Weights of a small class-conditioned image diffusion model.
Training: 24500 steps, batches of 256.
Rows from block 2, named by matrix and row number. Rows with one number belong to one neuron. Each number is 128 + 24 x the weight over the matrix's rms, rounded and kept within 0 to 255. All counts start at 0. Numbers have three digits each.
# fc1: MLP up (model.blocks.2.mlp.fc1.weight, 1536x256), inputs 172-255
# fc2: MLP down (model.blocks.2.mlp.fc2.weight, 256x1536, transposed), outputs 172-255
fc1.1271:132096140099131127132117171133126134120128106110140147123129187138161134124119139117151162098107122129056125130119155153107105105163126144119102089134128174135111124114108114133120123136139153139108142137137096142147102108117183123139106121087166093103
fc2.1271:128190121105094134118123137114104114139130123135130129116131093106110124133167115155155110118126116141066116126129099131122120123123108150126158145149115070140163171143146120083129109142149151120121138137131077125158138128152175150150143137105171104189
fc1.1272:116117128116136126176158115104098133134140139143128124135128128102127103162138113129134124123079126140153144140100107125082117146147135109130060133144134115144137133156144144151144104120111114160124111125157135151124125123133123129122116136106104136127
fc2.1272:113132115124164116124111090133111133119131111123123157157159117111105116167111175141142112101125166136147167134134112137077106137111110125146081128136135147143152094105115124131147096135130117114130120133130146082126085141091105110133121114162090143173
fc1.1273:138133141088136116139141130123139113163175135098132108161136136145080124157129154131156093140118090086118191116123149122133086157104139170162086107142139127098138151108150112107096122107133235143150104074063092135121060154147127119116117089123162093111
fc2.1273:190211130131104166137133120086108142133190107095135127100078144117121109143154151132118103099120140141133116115126109122126071147127138078110200135130144123133115040108193154157101137112131117120122143125141173091105129134136143116153165093148109141094
fc1.1274:116085159137146092098087101104144103128144110111133112139105149171124125136108091153119156145129171145136169132124094146115141107103168122138135134137174137130169111164105065141113126100114133166103097108078115112121106125129090143137134151134153125192
fc2.1274:141133132138066162141183116181124129181130127100150143116154128138123126157181110121108169089124044090142151141142121158107136119134114121062131130127118075123123157095159177088191167096140107125120118128149108111091124121105087134146113117124104100106
fc1.1275:140135063132122016115119124162144115136098124096150142173119102162115122115129145125109125146134115155122061134104092109110100136158176078159131113090133142169146143161109155120152140093142125119078113171108083144105162117126105141140144070143124059112
fc2.1275:123166125121000221126164097110098127215065118118101132171145142161116140164147123148139128167138188167121128137129136125119112108107131120120122109140125094115104168130051158078113217085124113107129133172099125124178155124124118126109112151129108117031
fc1.1276:126140103123123134138126149121144157122141149136138095151155131107150146170137130121130127108140126123152119143131105090089133109150114149138122117120132111145146127118134148117122114127130113127073130144146114102134124125153133150116137143121139124162
fc2.1276:114111109145102125118166104134137116165130119113141136126126134095098122149116100158115115113146164128174111128137138115100160140129145141159119117121122139103129131116130095152133109152132118116138165147117146163124094130127124128120107124142166165158
fc1.1277:109103150119137110163153122135124134140143117133128128152126113178127118138119115143136138124127124126123137105102148085140112109127130104126084127113137144126106092132129128143186117146111122135129116116174110149180135129131142108104160175117115141087
fc2.1277:134140139103152166130126119096146132160088103126115139133075139153143120118127159084160098136108130118122118144121104132138140128122126105157154106131116135131117152157143104091152106097142162149118187140092108124104131140133134147149135108136153136138
fc1.1278:155097155164132149136117088137129136104139167100115121191156169153145110111172107150104150125160128037193049133128105205135129123123092080149121108097150125140130148142166177128108180136115084142146108059097163126121186105093131130113122144099146132101
fc2.1278:144137111099144121141119158166094130095149124110130106141175135128122134132127124130136107106133126062119055136126128124147136143132124145217089151130151130136128088135084239150129161124131108141134080101141119095145130107121101146125147137134114140115
fc1.1279:130059083088129120114129112162133170128135133142145116123136093132095171113143148153158141110139114139045155127086125116139113110080145141125153148120110115134070114144141124168077107143136153117164139145134138101120122139126121128087130106122126140116
fc2.1279:153188111120165144160132136100104124136138134142133133133143158137147150122121142149146144135145130122103151137124159138134128132122150154118126159118154148116143125136127142094083104119115123107138131120112126134111091142109130134158109138133130143105
fc1.1280:121134116096127115114164108104103113104137117168098097150133134098079097074116122127135140109161114125062128094113101140198138105114129112136100090174127130130095128138138114137152132145141113131144174108105138125099118132134145139096129140145131122135
fc2.1280:130116104096218137147135114125107131088083135176092134121126120162119109158145101127137096097125127110079086144129122125162101132145104119131123146147101134137140074108111127074152130134133115150132134078164148121150108127154158110128115114119130179120
fc1.1281:098134143139123168127098115132114151155081115142152161133120135151146131107174109127126065112108114089142098133145107144140069109133125150133084119102120108090157119105173118126144163135113123117133198142092133105130148123112135127112113111172115139124
fc2.1281:118124142141168091110145102120142144185133107136136138121157124151122140100132158141110113128130107088133108118108115152156079122129141162174135135129090110125162151130089134095119138125105124140141140137165128124097102122124174146104148142151180132111
fc1.1282:103140156165142146091138153162138110125149140127164124115113110138126092138123134123126129117132138124189123124153113144125121141129145158115159086133139135145106103157148135126133127141145123127130110123107156152133138099095145121127111134156124136149
fc2.1282:143132166128163107146128119125122141134108101129137093135140138137146105140127169137102146106130122136194146122131137142137152103137118123106133100135127131123099167119106125119095111136142091103126121128104110120126118135137141113134157121133115183137
fc1.1283:107144128132117127115146145116101119119129124126126122132098107103144106084099146137146104103104104133054097108159141133205133137142145116125121118120113132120126145118117137114160122157152117136129146142094119132122136130216104108118139142156130150164
fc2.1283:114122181153130148132149077120121120118139116119149122114127129115104103129163138133136120130104186161082100127129153157146122108151170113145118103134108107160155109123119131131144148142090134160136179133132150124088133115130129111152106108113115134089
fc1.1284:121164122123126123145130163135126139129129139145128100110154111136141131116132107118141102090090137142022142127139097106074114155163121140137123106155123125149130110128144123119138101137106137089109127128125129122116158118164129140166137107142120131153
fc2.1284:123085109122098135120118087136157112143137131149108127091116114145114127117145133144158095068108114130057140116123140165081152146118126130124128133124146141146110127139118100145154108125149108126120137124124196120121158107125108100074138165132113135153
fc1.1285:140150134151137095123128169114150136088124114150135118116111111157112153155131129114102094109126126105158142139130149124174117128166117125126082113107140117122078108157109111154160122122101140129144103138116109092141138125086103138110118148101128159107
fc2.1285:152144150137124123123117128142153134130126109137129123119089140151131139140146125120097118130100138115168128119111126110128132109098166105148132115150122137150136170126154146133156145113163134135131171154132108133115088112162114102096139119124146151168
fc1.1286:174127143106113130188157121143093129148120120128128130141147124129116132163126123115141135128112140132175118103090158120067121155180118132140090100111139141170132114104144140129139117138083123108080122123110127126127129160153112097146125126121120139121
fc2.1286:113149183134119136145121100115116137140163091120126130169129119143132138138149160136118164135110136128179104122135165111058150130126127116104091098109160106119111125159132123137138094134144123142124152128130157133099107109119087118117110134106109119149
fc1.1287:119145133156127142139135135151155101127078121177124139098112143143125091125122114118140071118074180096097105140135114145142105124157164150135143131141125107131144144147114112143150085090150114078117163134094128108145119103148118144170118069133115162114
fc2.1287:128145140116147105118070109120183121162185157161101111117168115092120122120140115134134102145106064105091114152118145055131120101122112109112138150117129140129091133134128073093131097149123065127127115118141160129131131101136129088076133123113103159108
fc1.1288:134127120139137122093131156114094107127126094141173080119142120117149134139136105109114138136179121140071120133105130133149130136122121157147142090125116121155106099119146102166121116089084107129114146170120162143139099119139114117126132146106130132158
fc2.1288:165140118141122145121122146151110136117107096142159123118136099129110122144114165120147135119152122120115131090113113126134176127124140154130136097142137126140139156147114170108130131138111102121141150150143139095097101114116125120137130087128140109098
fc1.1289:110126140139127155131170128083133195180114072116119108171119155129098128149142095128165154133111099124176118129129119130134111129126167111118119130117143151102111123087141122149127115124108150127141146163152161117174128101152151114100111129154113137097
fc2.1289:141129114139128102139118135192154135207120133137119087157082142139104109122134222137160142158106121176155079149117116130138104107125172104087096133134138129104108143134114148092094164126126123136121099152081137139112118119108159128147176109152166116088
fc1.1290:140119149114145147092109159110071140110136175106103104148109140148147088108136120147142126121120128103091134088157131164128104099209132075126126101186149157154151139139120140109115161135092086152102148160147090144135134115124146187143120144136176101158
fc2.1290:139095121105174114135148142137092148112168167097083119134158114116124120148147113162175130096112121092083123133138140129131132145119140121159099134135115094141129097103156116112161136145135143147130104143157187114122139121138123147132133124137090175147
fc1.1291:092140137128125149134084140146103114068076116172124122139142120167119105104132129158111142090116153144096093104123149121173116136100158181108134148122095135116134141166114102113149112105115161138131124154145137141133153159156122115120133152126156119187
fc2.1291:143143141131107114102156120128156114148167125149145132144138115146143094143116105119134144137112110171118086145113149150166149132123115113086112139115117126103084163144153139136157081120140089144124115075153101123112133118143143147108094150144137164110
fc1.1292:100123141101116151106114120111143122130120117114096087142137075127161106110141122120121126098132115145147132173125117112188121162118120132133100129126105109162097141151139124138152122104083125108131151135127135141126129193064112148160121143133138134120
fc2.1292:059134171130062109126114169133152119121142104110110148155115145115118127146136145139110121125166148148179146104100135106171179085121124159111110159112164152116151121116126088150168135152141086128128150142111180143135143134145127146172132108126094120152
fc1.1293:114174216112089156126126117089112164104124121166115116172176144125146117108122103164120143113197193151128152096148147138092169128151070180069122163115128164109111136098147131083076141164097174172144172049139064121124162119141127135134139146117167105113
fc2.1293:138182172124147130130100134158148145123143101158105119120146129114131147162162138135107122171117178056125215103145113134132019142137128107098138127128124142124074152153104101102161137121130104143109131114133161106087136122136140115109188163126082128090
fc1.1294:083121148115111135119129152113160124089132130171104108132153125155108138140130133117124161121171156107092127106127149120091154138159134137136129091104101109157094117162126093121111126118129100129121111129119160105122092116191152117110124102093116121144
fc2.1294:108183145131103130138069108093111137093129160186124110126165122146119113121129130147097138091159096099123140140140144118113159123131114155118125091129123147127124092132129148117111094120121102134121143095138071115140140129115124135110119116128127128105
fc1.1295:133146126132158113104085154100125116133104124078129112152096100122094148156094158147066146144166105130068117113137108109117117125130098154124108146117115095123142161146165098175114162101122140141144105141123156130128143118123140123098146155084140151142
fc2.1295:137121151112130162147153135130105120147147158116136115125097140159126125132123152146173152144134174139107119151123116115133147140119136162079134148126123122112112109090088246128126156133126148151116165154144111148132148137120123146206083085137144119137
fc1.1296:149106140103090170136140123145149125128077122099158137130105137138128133137079140116124124120123122120126168117143118131175144145107140120175139117126150131098140129145087083168134098129105161130130115134131124125129124115130099087143134084171087141145
fc2.1296:100113118149039163124096136152137120145180137148151116118100118127135128133123127111153161104118081156128134113124122098133154125121150121135104093128108146150123165130174045144171176153152106121133094129140139133143144127108090122101097148138138151107
fc1.1297:114156124109112147083146131117108115114114142118083113132153110123133109095155115097108141113118157114100130110176090123171116145077105108099136135165130085118129182123141107152096122136129125129134151117136104126125097119083120136122108137115104131080
fc2.1297:139141105142142105119095133114095126113139134115111147128141141143139123125115139118126131118126100117119124125108109138130071109115093088114107133141118156139140076107092140127110106136131110104128160112143126127137096137114110155135129152112094121153
fc1.1298:105153129141124143115131079140135155122104159124135130134128122125068098131099137147126092097114105126167136138113119109192122145156107130127136120151121120127159136093132120130132139106170103106072105171135108125130126111134113113155144145133115132113
fc2.1298:105110118126133115142119141116124129133140152109139112142180119099127126157163089148138124143119135153190156137141112124168102129116127096126133104139102127113111113156096109117122138150136116119130101164126126138119145140119138142102127111122169154139
fc1.1299:111135102140105140104112134127082114124145162089100178171143142121165178119090138130133100110139090134176130163100115123137122145159113097144124134112133183120151103111096109109122156175147086135130132166124128148094141100089121132117126105161180100098
fc2.1299:115123086116152105136178111112128124097093162111109102160106154126126119124189110111116103114111180128134115116148137136136117151127082111152163111139165114117099160118164207136121152114134111138123086135155152119123136136137134117097085178125144108151
fc1.1300:109132135097116139080125122113125165097101128102090103140120074113072130129151111091129115098145118127101141127124149135116137159113105136126101126162129114110109150151141112147132157141103101121165111118117116111119161125063119146158127141139129128138
fc2.1300:117128137118102121126147137137137111116143117119108125168092166094118137153102129106100085082157149117120158127138130121130133100125103111099122149110091150107123123135131120152143182123174151129153177120155101134139137126187113151098128151173079144165
fc1.1301:182176119117116148138094158121144160145176096105126082131135134127183150127126135161142123111082138138119135117105137174039131133159144148114121112130138147125124120133100151152147141144107147140107125160124124123118106116157109117172120103150154075131
fc2.1301:140083164113066101118142080148179108141091128105105169124115143104135166126112110145143092130137131107126118160117146099074166140140159157077117112095131099132178157133166122113162130125153149128132114151102153159155135131151115070165121141137115099112
fc1.1302:109128170102134093105130101079126112131086105122162109196113122152095141170109152113117146118151123125136176131085147149144129108147163099131130109136117135140129112126104123145126121119116181112123176136136128139147113137128160162121139168151121135150
fc2.1302:165159128128107167125158119138125141210154114121124131151079128143137139146091099150120135086126138093127158124136133136112148131112129115108155150130132097117134177131195119141120106120126152155129085113138101129149132133146136119154155100140136107146
fc1.1303:118106085099108113164096110114073116118107136215157127136097115138150127119111112110072143131131146111126100104119079119147118108144152105107189118131158102171168130116123121088163127114156143143109142121139096109143151071112137101146117148160095137156
fc2.1303:189099117085108150100092122086070130048180135237139105117140141129120132147109113086153108075111109071132104125147089128144092152114070074112139149094074127130070100060151127143141096099138132187128112067164136114121121124097162117065098067159078121119
fc1.1304:132118124147128164126097128101141124113064116077108145184161135140121115142128131119126080156120145097149177126157098121122082140129164144192120182094111131118125077121150114115128103104110132147111141091181081161123216115129119143081110140120158107161
fc2.1304:133135153114149070127126135092168121131054173131151138125125121117121114128153118130154151130124144120130165114109108155132059110154134099126127098133122031116105077128099140162137212117100146121128144151128093137123149131122117127158150085131131104175
fc1.1305:105148127145133131127118118147103064106108115123118157156152036124190154117137159154145132132082086131142131125155190140168124135125088105109141176170121114081167134146119098125110134102175155090087124101192143162113144103097110122112121106118155084147
fc2.1305:101119109104152093134069113101144121103126119157098133154123142140127145130098105140118106124106143071111124116094140136140123115125103129106122143117126143109122124054131127155144148140129123135122133088131078126136126121107079138101162156148135076167
fc1.1306:111130125092120136084124158087119124136135142096143114124091112102139110123132077103140140133128146124099150107117156159204111089105119134126114121151169180146144126137122139135148127126116128141118127145103147116124081138130150128136102129186095134145
fc2.1306:117091163139122117141204096170108109121104132076168113097127078130118131162114104125181150086125143147115166115114127107153127123139089160107096174125061050122075118127104119116194115172152049100136069142181151147146109132148158151147186133168132161142
fc1.1307:111121142117143122112126135140112155127103079136159080146144126094161098145107125127091125119140144099087122103134167099111095123196102128125109082151129072148113142105131159120159102093110156118116070151129123119112099087157131130144106141089124114157
fc2.1307:119123129147158109145127117116101131121147096130143159150135097102133107130147161104141135143125092120115118131140128174114111129118121132152142102137132170145129124141098108127141115135129149132108171145111127147133102131104146140136122099159127124116
fc1.1308:114142117158114098127150083130135154130125148117175135107151108160088146162134122130123121099072115121164131150118147103088108134171117106138138092092141151104153139121145089155136094100093145122131125173144129106141134115126106107115152144139126120116
fc2.1308:067122132136144121120127144142120132177121127116157123109115129138135118135133082117118127153112124126141145109137125110092105139116091137078126133126143108085084118129106100124136087139112115131130130166116124118100155137147118139134119126129146142109
fc1.1309:127112121166090136122160125085192128113120090125112121169114124134162158153124115133149121121166139119144142138132164154095119127151109132164112131140140153129121180103170201090138122162145107137107106125165088120067122124148153110084128176125102195129
fc2.1309:138165108120047137128113115083152113116114148090074155085191129127129159093132099131066129167122102148112162122125106120119123105136104142255113129148129095125126093125098162113135171110124141121119094106129113153134114131151062119097088099150124097130
fc1.1310:102134101124129127142124105141143088134150107156161120129131135154134105127121152106129135112181129136092115135181125110045156138087153121156149142134134124101144126117130121132113134154115138149104123126112134133124142136157093128154116124102141103102
fc2.1310:139117106127122109116137131134123119116114104166130126114174125213143117136140151101118119104165139122097095112101103132082156127141146103123093124113137131120114138129121130128149117127121163161118108118142136120137117159131098145117119168126135067159
fc1.1311:135122109165124149133122121146102125090148122125119111124136141138109076084138156108143147108088144136255133149092119139067145182106157119119100133145141111125151130132136149157108116136128129095097098120120130145129128115091134137132146137124131108132
fc2.1311:110125108142053098122144127121114149110128124141104156115213107131139111119115087136132159054066100121255148129150117148092088091148114122142125156136119133130129139111126143118107139110124153133135133130140122120139132148114160128125129142156116133192
fc1.1312:132146117125127123129156089122109145124164085139124154121090101121195142131154113110114099135118112142110104149125139176087125096119098116103123151132150126138141123142137145109130127134105127137099126133117142164111119132117152143134147110109139110137
fc2.1312:114113096160119119126113102150114138129131087138139134093100120103123140148098127122113100096148118145130120120135125118105120157128118119151109162115137144120145133119130117124130117128131075106126120139100154098149143114133139154123160110149117126170
fc1.1313:121090105129121150114102129092126139115135123081099124156147140150155126091118125141112112110136111135124170138118082130154112122109121104134169106130105135127085122114152151132126180109145115121120169147135198125151159128145092148126143122167125145129
fc2.1313:149117124144125085144123129072135140153123118110118141114131121131123137139154109123140079174114105101122151111111139135144136158133133085085126087116135144130117118125105067112101133136160131157140107107119112156120127159150156157125091130140119119110
fc1.1314:150113119133129097112155135128178114163098139112125127127118141152118144159126156102159156137157109159107103104151111158098103118129124134145110133135173190136143127159155116120101095148110114172124108115147092133078122109152092122124174133088148121130
fc2.1314:120153108084117194122052158165131114190140145136068127088175135119134135161136094095122255148112097194122145109120137180135145135116149108104147135120144083126120179140067099152119140099101115142127128141117157147164100146097152114075128106126082112089
fc1.1315:085134151100136149124152153130120146160138088128128105142117088118116075154132129140119132141124149125023139081137148121128119131164122121115119122155103084165191112128134134107122117118134111140125105148149120166128127112158123069135106136111119129131
fc2.1315:142093169121123096121125111127109129160127093124125121165086147091140096144147116121109146145091096134055136121123122139099154116099123119115110097126100183120102154119117096143110111133124086098133132138091120137109079135144095112084127126121120131135
fc1.1316:110114119122123141101114104134141147131133139113129105152131102142128141101130107123160127111186140130084098086138091113203119125157140098145157082159136101184133117149112128146123162127107137134175146167132123139110162144109121132125113135138140139130
fc2.1316:127142145094091114162086182178124115143135142110119109144119116142120127141114099111113107105194138138124093122124116094168106106143140105113133113100148139117120143119143063090126177139113110129110153138127142141172158140119134153157162112137070126074
fc1.1317:128129046143104091094155094152163115177125097139067107155143141142125136086101127144194119168108122126139093096119076131159079084093142166120127113172126140115076151175113120152182139116088144160178108104148160097129115139176140059126200179141138118126
fc2.1317:205055113163134170122123118186111118057043153130129119096110118131122117146129101128094142180106200148153116131128118105142126159139139080090114122105111128129137070145154135138139123147099090149137134149138111124151116121110174171174146127126140099123
fc1.1318:115097075115138142123113123136098169122101109107092136150116108126089161110122117129124153134178120134124120111132131075099105123109102108154161098127141098135143144142150119166105127114074127137149120135110141084108115127147122077119138175095100136133
fc2.1318:111166131087120118106125126151105140137157117117106121128089155142156139127110133121134156139149118139127109121163118183103121120136114152168143132116113143115137128134104137082135114135170132167132174129156105121142102131137113164155128108101148127143
fc1.1319:084159142145117136145126104126147117114113109108125125120122133119134095120107123132173098126113143125110105115116122147169113092085154102131129120113122157171174139121114119123111153154129103088136159193119097117115158132114115131123124133162137129136
fc2.1319:119081153135125142121098152123136139098131097110137117095118101098112117135141126115120122141132103136106120122130125129158121115131085142136108101105140123121082118104133112128110155103125102120132111163110159086124146134111117101145135139137054138135
fc1.1320:128107146146077158110228126138139132123176085141133116149129119176137128115120175125161145140132126182148155095156131126095132089156120115131130116113150163119105153080138128125107137134132156110159079155167156146139157105137133108127141121121117136173
fc2.1320:094094102120000163110081110210118130152107195100086134132110161140135127145132147083131102137139164182125079139126130158120109131137115050091142117119140104134132054148131113099187161136123098128130108124124123140177119135127192143118149180119137093118
fc1.1321:136167132139089164148126109150165118123126167107129136100151093134116141124114153134126062157155141158118189153161180091142134135143127147141123102161122124142092128170139124079129156126130087070133149162165109157143154120149158129082079199138144096070
fc2.1321:138176143121164165127164112104126143047130165000083138122170107100119124134107115163118225131134125169125185105151140088137155133093096102145094136126158133105125138151054133159158100136120080133145098116161140115165133135140170148079136088103116091133
fc1.1322:097093120142122134131137106120105132133144128146140166159107097118132180125114126178130123110068125107147112109128121119105127139111118118120139123121143096102180135164149115159196125150096158140126096124158114143111112067131098122106135108155117134109
fc2.1322:147156079109213107141093179123127113125129130129139131125096141123099126159139112113164122169087162085134100138130113118108081123123133136133137119129153133137108090093097118095167115123137150157138156134082087136148143117147123117148129083144092098173
fc1.1323:134156139114117133101126142118151139141134137143125107103107132125098114171123094125144148085143112145091114189107152163070096130123130109146159109085155149117111131142126111159111137130142123112127133128123127133101129131142085127127094147125139142122
fc2.1323:099102125115142132130159119165157153157100148138124128105109116114098116134127148116120119096173119127124109149137117154096146113156114160109127127136157110118116115148117106127128132119127108111132127100150130146152125124119101101046149119145126146095
fc1.1324:136153094149148153137142138136161120121126152122134126132142121076123120136120119125128122117123171104122100127146143098170125086105157121164125146120140107122148146132160131127159118088142096100126126122127117127146153099108144115163103123133119142129
fc2.1324:143116124132188178126126111109125146132118173104121141157114120104110111132112149159105155102137097146123102109122121138130108135118163138128138161125154095121134255119116120158108073104120134135125149119113119145109125137113121121128121121115142139123
fc1.1325:119087113091124114151137111115083118125134138138095132123122102129163123126129132148139134108115121107139118139121143111095134109159103115129098147152116139144122136105119129155140120137095145131107130092135105157116156173116150151131124138118120136118
fc2.1325:107178123145195149137130116136112126136146124129115131128092131136126165151142158139128170137122131111115148111131114155079120123121148118109098133131142128117130100153148130113131122143096155112111135091117184116112122115135164150166152097128102151125
fc1.1326:081096114111142182086142133145091120078147127146147129097079121119142092115080134120145147156127129147152139163164157115141119119157117092119161173153098130141135172112118133127108125127121116126161107126082083137089144135155153083134160135118151103188
fc2.1326:160141161132150076137097154135144131113115122162134138134161129127117146127180124120127103167098071088110111127115110128108146152137101112125122124124126098119138044150123112096059117126111106106127151131086112125098150123120143140151120118147115156051
fc1.1327:104105143129101134118089112104159081112156129105102114168146108167115100143157160125126138156161094105108107166130140157118035138111089125166124151141131133130095116126125174130125153140098054094144130143120126128170138080132121145066159111180052177117
fc2.1327:132132134141147116141121125097123114106141116121106099141150144122103142111127146139110103121133154077118143121138125163139083175127111106255106153114157135128113122119111247129140137108141142110129127167119142114089113116104136105106090148078147190170
fc1.1328:130146112101134145124112098095123136119120128124143132139108152122140060087143131123166115136119136116165117086130163155162112122152097124124142125192124101138211109109134154131113131134139125147125175171130120119114149140158142087078125139159120138114
fc2.1328:160085148107122122112161130134119123131128119120151122166098151104116130112108108150090111117136122107147100121123119157127128120107132152114131152157136147138133151107133112108096132126126125125116114111124133125160117126140110138121113143111130131143
fc1.1329:154140108136108151108173159146137127102143131151094139092118090139105131081115137084130164154162137131125150160106124162135092104129106116148161159133117136153099117088129136096130139119094152161145099145113100140108161114125160117140179149156140162211
fc2.1329:052159135132122114134069119121109120111135143125027107088136122120127105126120106127172144189141122136121133125134139111129151157142135101082131124131121125140128122139129140156132140133132080137136107096138135142129103135102078122132102139114115062119
fc1.1330:098101158103131134088129099145146099132112142168099104172124125096109140159125103123134121098152128098120144130112116157125127124114116140149119182105099154134121118114163086193125117099120165164139142124144129145020166130128156122127071173131152132152
fc2.1330:156091137122169085128140150199144125136165128146129116101075133136119161132141137150088134150152127090128123134142114134121165110118081101114126126118174131128115177137110128157090131176127103117143116168097120129109136112106182140106129056116098143150
fc1.1331:146154095178120131105140142111168159111160132188167158128117118140158094105132140143128150104154155118045079150174122124108116180069136144131110142133131145137144140152107082101118144137151139119127137143130130160129172140126148144114151142087148127150
fc2.1331:137122109145140168128136113111112124090140208221134140096138134117143142130163126144122147097191134034100086143118116145118086113172065169100106124126151093103143121062110134189123112144132159103131139177107088149171164122139176119130127118084126134096
fc1.1332:145130079149131138141147097127126174125109141118111144148128056107084145089120128109140119094130132114129114091127078134098160216141135132086119174131129136116094131161168143167151142155151109120173077102105108155127136116111188141136080142124138124146
fc2.1332:131080060131143069128125107195135142093187128072044132146128100125140171148114132137112129114109099068142110123118131171141108206137150146161116144147153141114126125027108163161164142130131150096137113137128157130172132145131113082155110161111149161140
fc1.1333:088140107142147094158139142125124205111140124153154047132128151156070122169138096145135132087097106141046137112131138146155106049107127091144120139116097127177175132101124119167113120115145137126118129147118122129128122149191109137183125128136118128136
fc2.1333:093124138104094159118136084140135124120134105138155133170161102140126109151131132137109111073109164161087132159125127121137079148126148123148106164133145133106123118131141129109139130111125168118139161186152134138098157132106090123116156171125137069140
fc1.1334:119131181137084128085113157135144102068182093134118142171103115151137065103136125093103141145085116177137127128156162148106154118083146123164124142151118121098147199164126130155101160137146128150106090173109130142187110167134171112141119082144172180184
fc2.1334:122129178138055104142142142067140142170105145121122115120140122129127143132109131118120149120146130154122150131121116151136104106113114131115134090114127140127136106117130094170107168111099160137124142142115118135136123131133158148088139162134125187186
fc1.1335:100168097073124097133127126116187105148114181113100108093073073155120099107118157111117118102199095112138124105119082090113132130118113133146114061128116126136111130122146116169116142110130116151159132107126131128138132123107118111113145117091087169138
fc2.1335:094115118135124156106137137125180113160144148125124113107137110153110116094127128131118167113143173119136126138081138108114143144136139069153088111151110111118123166110128161119108161144151140124128126102133113137129126122145134114183091155126138149116
fc1.1336:151150128152134142136150094129109106156139126115163109119141096125178100091141126102126132144138115113160143178114142140189122139159130107126130129141150121103108131143134115135132121108148108170114125137114146106123124155128137131123120149156134112143
fc2.1336:119113131117132117119156108095133141148119102104152118127102128147106130129130144112138141140127136108157162130135119143164139144136133103152129132129143144155112146098117141134131131130142135141127139110152147129141107114108105145128155130129110124131
fc1.1337:106117141105103162117169129130161130151150125119098102167120090133121140133101134163108126110118138147099186114140164104116142117110159124147142127130076126138150156105141140154146123121132155094119137162151138127092153119156146110143113206089144157207
fc2.1337:120130145107001180118116122161137149078118200147079126139109132128124131141162130115098128071141105175116115135129144121130142121137124118114127151137125116136134074128153120134129135118126160137123107113174131125172138130109102122129127143141160099091
fc1.1338:118137140125125141118124138150125107172089157140117109134150129118139107103088114137156122167122113108124118128176114138186086076128119104121106112131110157135147128096130121120141123162158098124126172128127093121133139122143144104140105142157113075102
fc2.1338:146094118146134097134177131116151130133135128119128146148112126134129135116166098116106163137131134117130119147105137148160119129124125133142118136124124110116139113142105109146118146136112134132125131115141155119148121123128125126087130103138122149144
fc1.1339:133113099087139152123118151120094137142165115111176149135140135123146160132126154156109126131163090125044132106123093133072091104123112142121163135109167126150149148137109090095144162149110099107128100118102143122134126104096173133121113134098143132122
fc2.1339:124167076110140098116177145121086118117096138122148132160196112108123114134125112099169127145110143144093125164119143127101119179100098104137159120123146136128161128140158179142141109128124075142136139096129107113146119128129148146169130105116132144121
fc1.1340:147128103115138144123136156130131135125145126153131121124105093136166128102090136162130106112127106158152127124128093096132143098163150131111142147164154121147116120120115095186115158125134144140134122128149086140148157115129148134119109183116119133182
fc2.1340:115118118133080122130129092149127131120133151067000125116147131104120127123138075137092137124145128156125103132134133131136154152136121134134133101115109136129137162133112138110079129122118158123127114109129131123089139127119135128128090118131139120132
fc1.1341:150113109090124119138120141124090098110099128136093091132176128143101106116172106111158127124139141150064093121164111108159102135071130143115129137164114090109123156132148103149090117116098119072123175150141097155116096122064137138117108100135145120125
fc2.1341:135141133121162094122176143120135117138155119151112134132134107161147104135128127139127103092144132165105083127138124134145126087136115123114116125148143157126135096128109115097130131150135132124115134127169117123119062134134126144107141198144106106164
fc1.1342:122135154137130161085151157092179156129080162091150136086111142151125124138121119142108140118170133128086113161103136117158064134135137077127123146097147136132131143137124075144142156161127130138119115166145137101125158159123136127083134148148157073167
fc2.1342:126147129091131125140141131102125137156165134107151131124084119116114123108104111154146120122138153156131066129147126144147159146139134143119165100107142040130155108117118149148108115124131153114127188149124147126136133157122098169186088124130141130133
fc1.1343:160140121148112108119124103199112137123113117140144115122146150126164135108094161138079125150168130114086114115141113130118140147110069160122143118139079123097153147112112139134152137111097161097179154139096094142137155117119108132158129115133117135145
fc2.1343:116074105140146138134141112074142127100175103168142109124176082155127171132170175121139149141118102046105125131103157156123090114146089130139151171116166126127059119119105120179177148153167130115127088187134120099119145137170131129175136133106219135137
fc1.1344:145156136170122106121121107124134118126103101106136109126121114108117115166090120118114083152134165131135104118108165112132113098121153092147145151124110140150138145151111132128133114154119152118125131115155093163090142120143140124103161110156150124141
fc2.1344:160194149107151147116132141153119134156026178140130134089183074120127113125108085137149090121131138148113154142123124107106057139113115205137139186123075116133151128169195147090092126146150136152143132086076164158091137121153163138179141098125118176147
fc1.1345:128109126155146102141118093105116091135113116108189098147139113108094116145134117092121165097080110133196113134110124147181108159144159131139105115156148144137164110122121100182117126108161171107107144147119123111094124102084104133133092169107134110107
fc2.1345:133134110131117124141105125125155121124148139117161149117122167117132149151087072111138148114111147122144120151129118156121156096144106139140129107124126115121143132125108182103136096132103151142114094168167118134195114127092126114076172068134172157136
fc1.1346:128175142156131107089098131082125124135129185138114110133158081123089114160158112114076114125125107146076140159139133102144139112165088109116153114116104123148143168125118143112104145146119137183111165159109145144155110145111156100133155113122096108085
fc2.1346:113104187131089145138145119126135138121116157138113128092104124118133117113121136112162133131142150163105159121121124148150096135129137110135170098107103150138130102137111129139125161149118116121121147138167150119091138131110136131150113113133128146173
fc1.1347:094126126136135084110111157153128098130135091104179135109102103130175134103102124123129125143177143168123118134160077181099111140116118111138134128149135112138142140152109143125133126128104119120184105110135116129140126103128143128130158108115123127146
fc2.1347:141166127136136134138131148113122139134139108122169078126125121139131124127122131142127109133139104183106133125118128124128148097164096084207152150113082111140123090106097193143149140131158111100143154122139158109125160123119119136128145129124154179118